config.yaml
crop_scale_min: 0.3
eps: 1e-06
epochs: 18.9
lr_schedule: "wsd_sqrt"
Rows from block 2 of a small self-supervised image encoder, named by matrix and row number. Rows with one number belong to one neuron. Each number is 128 + 24 x the weight over its row's rms, rounded and kept within 0 to 255. All counts start at 0. Numbers have three digits each.
After each neuron's rows are labels from the 100 images, of 14848, where the neuron reaches its highest value: "peak on" is the class under the peak. Only what is clearly more common there than usual is listed. The data: pictures of board games with random positions, seen at a slant. In brackets: how many of the 100, against the usual share in percent.
# fc1: MLP up (model.blocks.2.mlp.fc1.weight, 192x96), inputs 0-95
# fc2: MLP down (model.blocks.2.mlp.fc2.weight, 96x192, transposed), outputs 0-95

fc1.92:139114141148149151154143148113113119121123083132104126090156113096130106123061138147143123149156167174126119134163180125117147121131168118116120139119107108112144079150122123156096114134142103099143113135164114125126069143121116160116145163176121163079145138108115114136117155092146168111
fc2.92:112118116105132093151139132150144139115116133148139141121113108131142181117140109105150161145123123117102132149118085159144145110158106076162137152134157093113137167095131156172177115088105124161112184105104118128115087099141086138141125114122132129141121143068160141135130117164124078128
peak on: piece of the first side (61 vs 2.1)

fc1.27:108143120152082146147110116123122132155150103132115119132166085149107130058150135089103153111130108135099138130074145133103121123124164128141127113164165136117165153130100150104128132090137141188104107164143113149150116132139166125116150128101154095134130147171143157176092114144101133142
fc2.27:102119123106097105142129114157140156150113134131116140152156122152112133165098126121152091120125107130104127137090169149109121073178148111120134146140168138187179148152144136096109123113138175146162160124113081128089142120088139108140100128068100120130098106111148114141125130119156135117
peak on: piece of the second side (27 vs 2)

fc1.153:121138109099115077113149104151109145066171167169137158130124097142145122123110127146137162137138138083119129132138112149112118128124121133116123129131146114124169138140173127128131064120153159108148136105136130125092139111126075103174126107140138114181137123158144175156134072104144103126
fc2.153:112132110095114085147139092140167148133097184146110089138153104136091168171156127099139143141129143098158119125110130155136177147141116090162115168131144141085129130115116139181155127117129110129124156119114124123102125094118109140102138111093128166152103113055103141121142138136119123133
peak on: board (98 vs 58.7)

fc1.54:105117121112123073149137153174144139155167149151147134098109095104100138153122152095131176114159114083141125174129104130143134105134081147133139151144111091126106143124137120133098079141153159121129181094117125163110131087159112118131144121145119094113109135119079125122154113151161095135
fc2.54:114130129120090094121106096137164141131120199133129116143114145119135110161143159084073103156120142105117121119127142124135148153116127144119153142142144134135141101127117114111135167113199155103125092130127141118110135135138132135159135109069133131125079073145081114177105132143151169138
peak on: piece of the second side (42 vs 2)

fc1.119:127148126138120167135129166145120112162151109103110147109141160111127143071124131114152112081130143113110117095166142138163121115138118146155159070101149121153103085098139128123152164112122127074109091121136120138089112172130136097155118136153155113113155168105080118150090135129141121162
fc2.119:137134139121125125115164153151118115153173095136111144103128126103134118090083117141121122130151138126161103172135130116164161118160141097096156126148093085132152116126148079145125141155126120120141165100109120113110104193134108113175094155144125145075131101082119116147119092124155143161
peak on: piece of the second side (34 vs 2)

fc1.57:126127140131130141087125151102139109102103140158110140156109107150169156164139132145178131147077130069169120153119142135142151146159098098165113120122150156112116132094168145112135108107120094123108120156119113140102167124119109089115119121152119176125086084120102119150149169112116089132
fc2.57:177148151102122113140132138131071111128109086113137108134109166099136111112123116116126140118109154147105163141169130103129109134127174126077137103108131120163179127117098076105103131147112153134117121127172151106119102163098170128142123155122119119165150139128192110099132131090123158123
peak on: piece of the first side (35 vs 2.1)

fc1.65:159130148110113163097146134091116115109107139168129151148120164136154124104130091152084119139071117145164132084158153155159124133111118123110163141171116149138093143106148123084108145135109130132147050135114138124140177158093166103134129118134103117123118118119118123125097115132081110121
fc2.65:132124134151094121063104154120121141114141133150169111115087123098126093152138143113102113147136120110176115105157151111134125146128122220096142151087136130156127127134136114110117147137159155120130116134146102138165123154122140131127111139122111138132121101164076101128079125089162164097
peak on: piece of the second side (45 vs 2)

fc1.158:159144135133110164144099134144113087139121146112115139157108152089141116097121148159134126106097153111158124073138170140162132143132118140141140083129166126116117079091123139117140157129112114121124106155133141123096133195094161087135111146098148137141165137090137077128089143136112143169
fc2.158:111108142125130118129143101116144101126151180130131121097113130105150126166118156127070110145094127113163107123134135076146117141131133144122166154140064134122146128117109128159122175112169127148117125131152128092073111144132087160178139131092133126124133092156129085146140166090158141148
peak on: piece of the second side (89 vs 2)

fc1.59:178127151169145110077117136100104080119079118137103142145125133097138148165146097114117112110115141146139098134104075157136180147108127140129163130139159191131091116100136135097148159094110141130144111149134163096137134137127167116103129102106157124115124138122136129088109126174123137143
fc2.59:103087124139131101123158097124162116093127127174087169138143102135135150167134100126093146134143141115130117113135108170133131135144122087158139126159111128113117155125141151119090125095088156147112106128122174107110166131113128073114100185112154117147107109099125127183140157091146146147
peak on: piece of the first side (25 vs 2.1)

fc1.78:151157143190111122103091122138140108130109111157118153125133131106157105112164176124106154113152147126107127135094103135135146108120149149144132131074113134148142119130148077135136114140115115156133106137116150138166171105082120149157101127098137071126134147116097105082124183132161171127
fc2.78:128145161104131123136150136128123155157136184109154120098156116125131112136170103107137174118117094151126104063129094175111107111107113156137151111111160143138121136103137136168150117136097145095155148102104080121148093176142120135132130101141141167135126096091118124141144123166083100134
peak on: board (90 vs 58.7)

fc1.66:136125124130103154121104139087169127119123104110149093199127111137160137117092105135150148087098112128088127128114155135134132142104144133126096097132136093101132117081125148100152133155120100151149109136120109173131157145128159138106081129156104138168124068137120095155155126157158125167
fc2.66:181136176114120167166139150112127132085105089073140101125142136120147127165131119130150130151142159121124132153167107087127120139094147115093132113145148107154137093086120108158136109126120111101087116145146152141129132124104118151091154131155089157145102142096190100118101121134124160120
peak on: table (100 vs 37.2)

fc1.101:112078163106098123116100156164121125111065132132141104134118117126156144132127120163119153159128128129149142123113141136119157148152103136096109147157115151091143136107182150130160117150098128196145140143150129126111106108071154141148117121104079120109075097140124094100148158135140135138
fc2.101:138129141103157090140107114158125130086100141125093126120140154140102094089111155090135110145104092121093131182072138117133148126143124146111129131163163125119198144157091120133125125152144155129127127130160151135092109120107140087104138143103095139171147148138120126152091111137142174095
peak on: piece of the first side (73 vs 2.1)

fc1.51:140148137128109137114092080180133144123156129112161103141154112142122095089145133154109155112101145145106134145161114144095100173154108145117174174139113149118121143143117147166139127106138101101119103098140158141121115111133123114093121105146162101102091091148125119178178166107131127091
fc2.51:150124155149107167142156104117114125132153128167141097117131062136158142139136159131109128087120158153115148113131111152124096119084142119125103091148120141168114124101173137095131094093168170133143127114126121109136158167153138145122116109147136096121073107175134118118109101162155114090
peak on: board (98 vs 58.7)

fc1.74:122158119127170150119157104131162122125182129129117079136147106076154089093087105078148128110144144133122118142149111130103161132096187160127123149129157118114173098156136129078136125097123115108110161131141098143103107128094147147165152151122147154141144092106131128121152112106125126116
fc2.74:073150119098119077112123115134175148149166150126140087151150125114099148156133108083137100127146102098118147114119150161109152157088108172109107158117153117110136098128112132099140111140163158089119132108128082146122128139162123140108149128107152158187111121134089121143141111123111166128
peak on: piece of the second side (29 vs 2)

fc1.134:123126090127107119144130141104113136149154093186119133081166085154122166103163105125125196152138111150146153102151166094137132126127123122115115146145105102102146113153144132138126103117167130115129118127112121133125146141123104141173147103134062104154125160155105136150132114116169139075
fc2.134:105116120129110147129136139092116119146134126114132133107111128118131153139089125119056077129133142139109108145113118111143129143180144127124159147129078093123144132140150107118101155114156131122121137145148139093057122142154103145188127165121137145109132102154159119162168149088131140191
peak on: piece of the second side (30 vs 2)

fc1.55:104151110101112170172093111156104157130180125072162103137157137152118113060117142128174127117131150103093165121106132120127085118113131149133100126104156109130127154125145122092140133159113136150100155123136115187121140137142106134123069107135129132124150128132117130129128107116074104126
fc2.55:091128157148110106098131150116120104142157139121134155116127079133121149114163139121145099068163127159155116107111074108160133135087123164155141146125089149153100136145158071142114126116114077130135127114094152131183157126147088136116122139148134095118105177112132131109137128127126156152
peak on: table (69 vs 37.2)

fc1.102:171133159138144150111119130142118105105090154091090141139144143101130122127097116113183112125103158156109132130142092129130132148124131120136158137128178170110150108125134167134121126147080095130135121135164152108124077126088126100103134148102144139153155106128168119122105137150044156119
fc2.102:093149130168128108115123100141149111136145169108178121148110106108108135164150172134101122135156145072158107106116131106143128138096120124109119134124105136141141127104127109147096138130140141116105128159128158093095195150123123118171104145100136120121098074116123119208107121116133128162
peak on: piece of the first side (33 vs 2.1)

fc1.180:167119120094155148125120106129143124156131127122133112112136133128114177151088099118152118156141167135102132149151095107151116137140075139150155118162107111175070127098098092189129134125135112127132108144159108121106156098173070095111135142162098129132124137111155142140096123126163117119
fc2.180:095123135091075151116116151138150146098133133144173153130126148117151144102140090128128106136111104119161091063146132160080103145116180183145127108128140128119116140120146147082123094170097101118145112161118152132148147139142126107151142126122105160146149132115140170127110084144107121098
peak on: piece of the first side (31 vs 2.1)

fc1.144:129156114134117158126106141134139128155137115120105116140128168095122144104132164119132129086123145121153113105145133130163104140122137120176136112107144116188102105122079110138155177108126113097108099140131115142128134186126118090149114160131164081137176178074125093157085144139128117128
fc2.144:146141132137138149112145127141107112134153114149091115092146103135156156113071064108119106163124143137132110152107115096124131089128127105141153135110102084138171159119160142154168142127117116128135169134142082090086088166144129133162152168162107119112123114117142143163115097157145103131
peak on: piece of the second side (47 vs 2)

fc1.127:167113086135085158143115169133151136117117133143121193159127157088121138151134163166103142113115124152142177115131132127160129146144100162103126070138145141133088149113139131133112135153128144102104116129123164121087118130094145082116144161146092127158142090101136083139101117135118141146
fc2.127:159074114149094138143108141146118115127125118142175136116114132120133099148143118143131136172088165115151103127111131078143128119147130150131133146123129107139118144111141126191111165145123132156101121137164146130108157100121138105162105099129084125142154102089172056158103129103151090152
peak on: board (97 vs 58.7)

fc1.68:170152099153086124128147092118157153112122097130124148104123135146137121132118163175102122174092128154111159128125157099144107105146082141109138109115079098147133115129113107175126124166170147118173110142102131154183125126165067112150113117115132112124129152134124130100091107142128116122
fc2.68:110085131132097158118148141128120114129130140157156117068095108161135129169172098147110114148147103174157125103159111137115106090135123163088153167119123121127126095155130134100110125120152162108089118116156123152178093120134118093132151107137084151170133123106108095118112145150148154138
peak on: piece of the first side (59 vs 2.1)

fc1.80:112187081114138142118101128130147143128111082130112140128129174133116141127143105099170101112078164110085154138172143135124101096122133102170132116117171114191136147138116099098090124125118109131138125110123113145111156134161136113164123160143144084093143177106139133128107104119128117109
fc2.80:112111157113079093128087115150127127118098106131140098144122089106134182136098123059112111161109182153144108169086100131158119155145110115139143140098134149112187131119110116113136144117150136107121129148140159104078117142119113127150149163103137142124124104128137124133125128139163159173
peak on: piece of the second side (46 vs 2)

fc1.11:133150142156087144132074109145139136139169101145143132115125091144149113098153089130106109129113146130120122112184120163121132153149106152097163155100157147141121130128139139181117108108114086106142138099109117148114154117101117122061116151128097110114114093132107141164165179140156146103
fc2.11:150102152143116115139142092152138149104115110161146145135113057154160131111166125126120109104143134140114118136121100113099080112085154099128108084156159143173106131114153162105148104095141146109141103117107121112118161152147120129139174140148114113161096108155128081128126149177155143103
peak on: board (100 vs 58.7)

fc1.88:153110160114106116141126154123118151101148107100123100113143123131128094099055150140137149174116131148114145125143176096086135121136136131122107096144089105084149125169109130169111096156153118111156128119151139128116093133118089163112140125137094102120109134155114128145163113068148157092
fc2.88:139107110137138140106136156144155131113125083140101101126120080157143121120085090140095120159121119141107126130122121169115127107127106140149144153085095084124116118170170158160139144146076137141126186134120086132141106116140147140128119164170121147116110166092133141162147100156138076119
peak on: piece of the second side (26 vs 2)

fc1.90:089114110119097182126134139124124118133172164098148171123132168135108133143147122152160108090146133081147132090114073154131096098163087131165127096110125126171098142163108138137119146126150123129109127110129101171116125129143100090113101105121127152139155104097137138167133123157101109153
fc2.90:157103133166141150116161140141111119155127112120103129104159128123127144145078126155128127134157151150115152182110118107125151099136134120107123159133100135123155127177127129165129132091120115106126177107104127093143072093093070167091144154163117139124140089089153114147152100100135121136
peak on: piece of the second side (47 vs 2)

fc1.152:110140161112149109113136149111151109092116123175152131120108115138157149152136154123120167135111122052143118142112117133160151129144090115128152121122153147156103160095157152093103135080108115144096084116135183118096165137115118109163115095122146101106137124130124092137139171110172117131
fc2.152:154085093137083144111130111166095121145120140169177115111153084130187151137129118122082133153132113126137116144154123125125123105133133110156109140128100093137107126120092161158118139148123162153113146127103093110154118146164129156152127136163101157156085141120144158092146103091118081115
peak on: piece of the first side (61 vs 2.1)

fc1.87:151112119128118169119092105118139119149144149158118113128144132126109141122155080131139105111124164101138119093151099126147073107109122102150139132150173153173088108099134112135156159106089130115121089139105142117116138140140095087116112147126140102147143171059138127126086107173150095142
fc2.87:117129138132127135135129163111130132127105104172113143108152113145186095107099104149109103156140081116139088117075146176110147103119153103112093158118089104102149170146150154146105114156092128125158165137115099149134166166144158123133089159145116155107126128125084111149139131107116115123
peak on: piece of the first side (37 vs 2.1)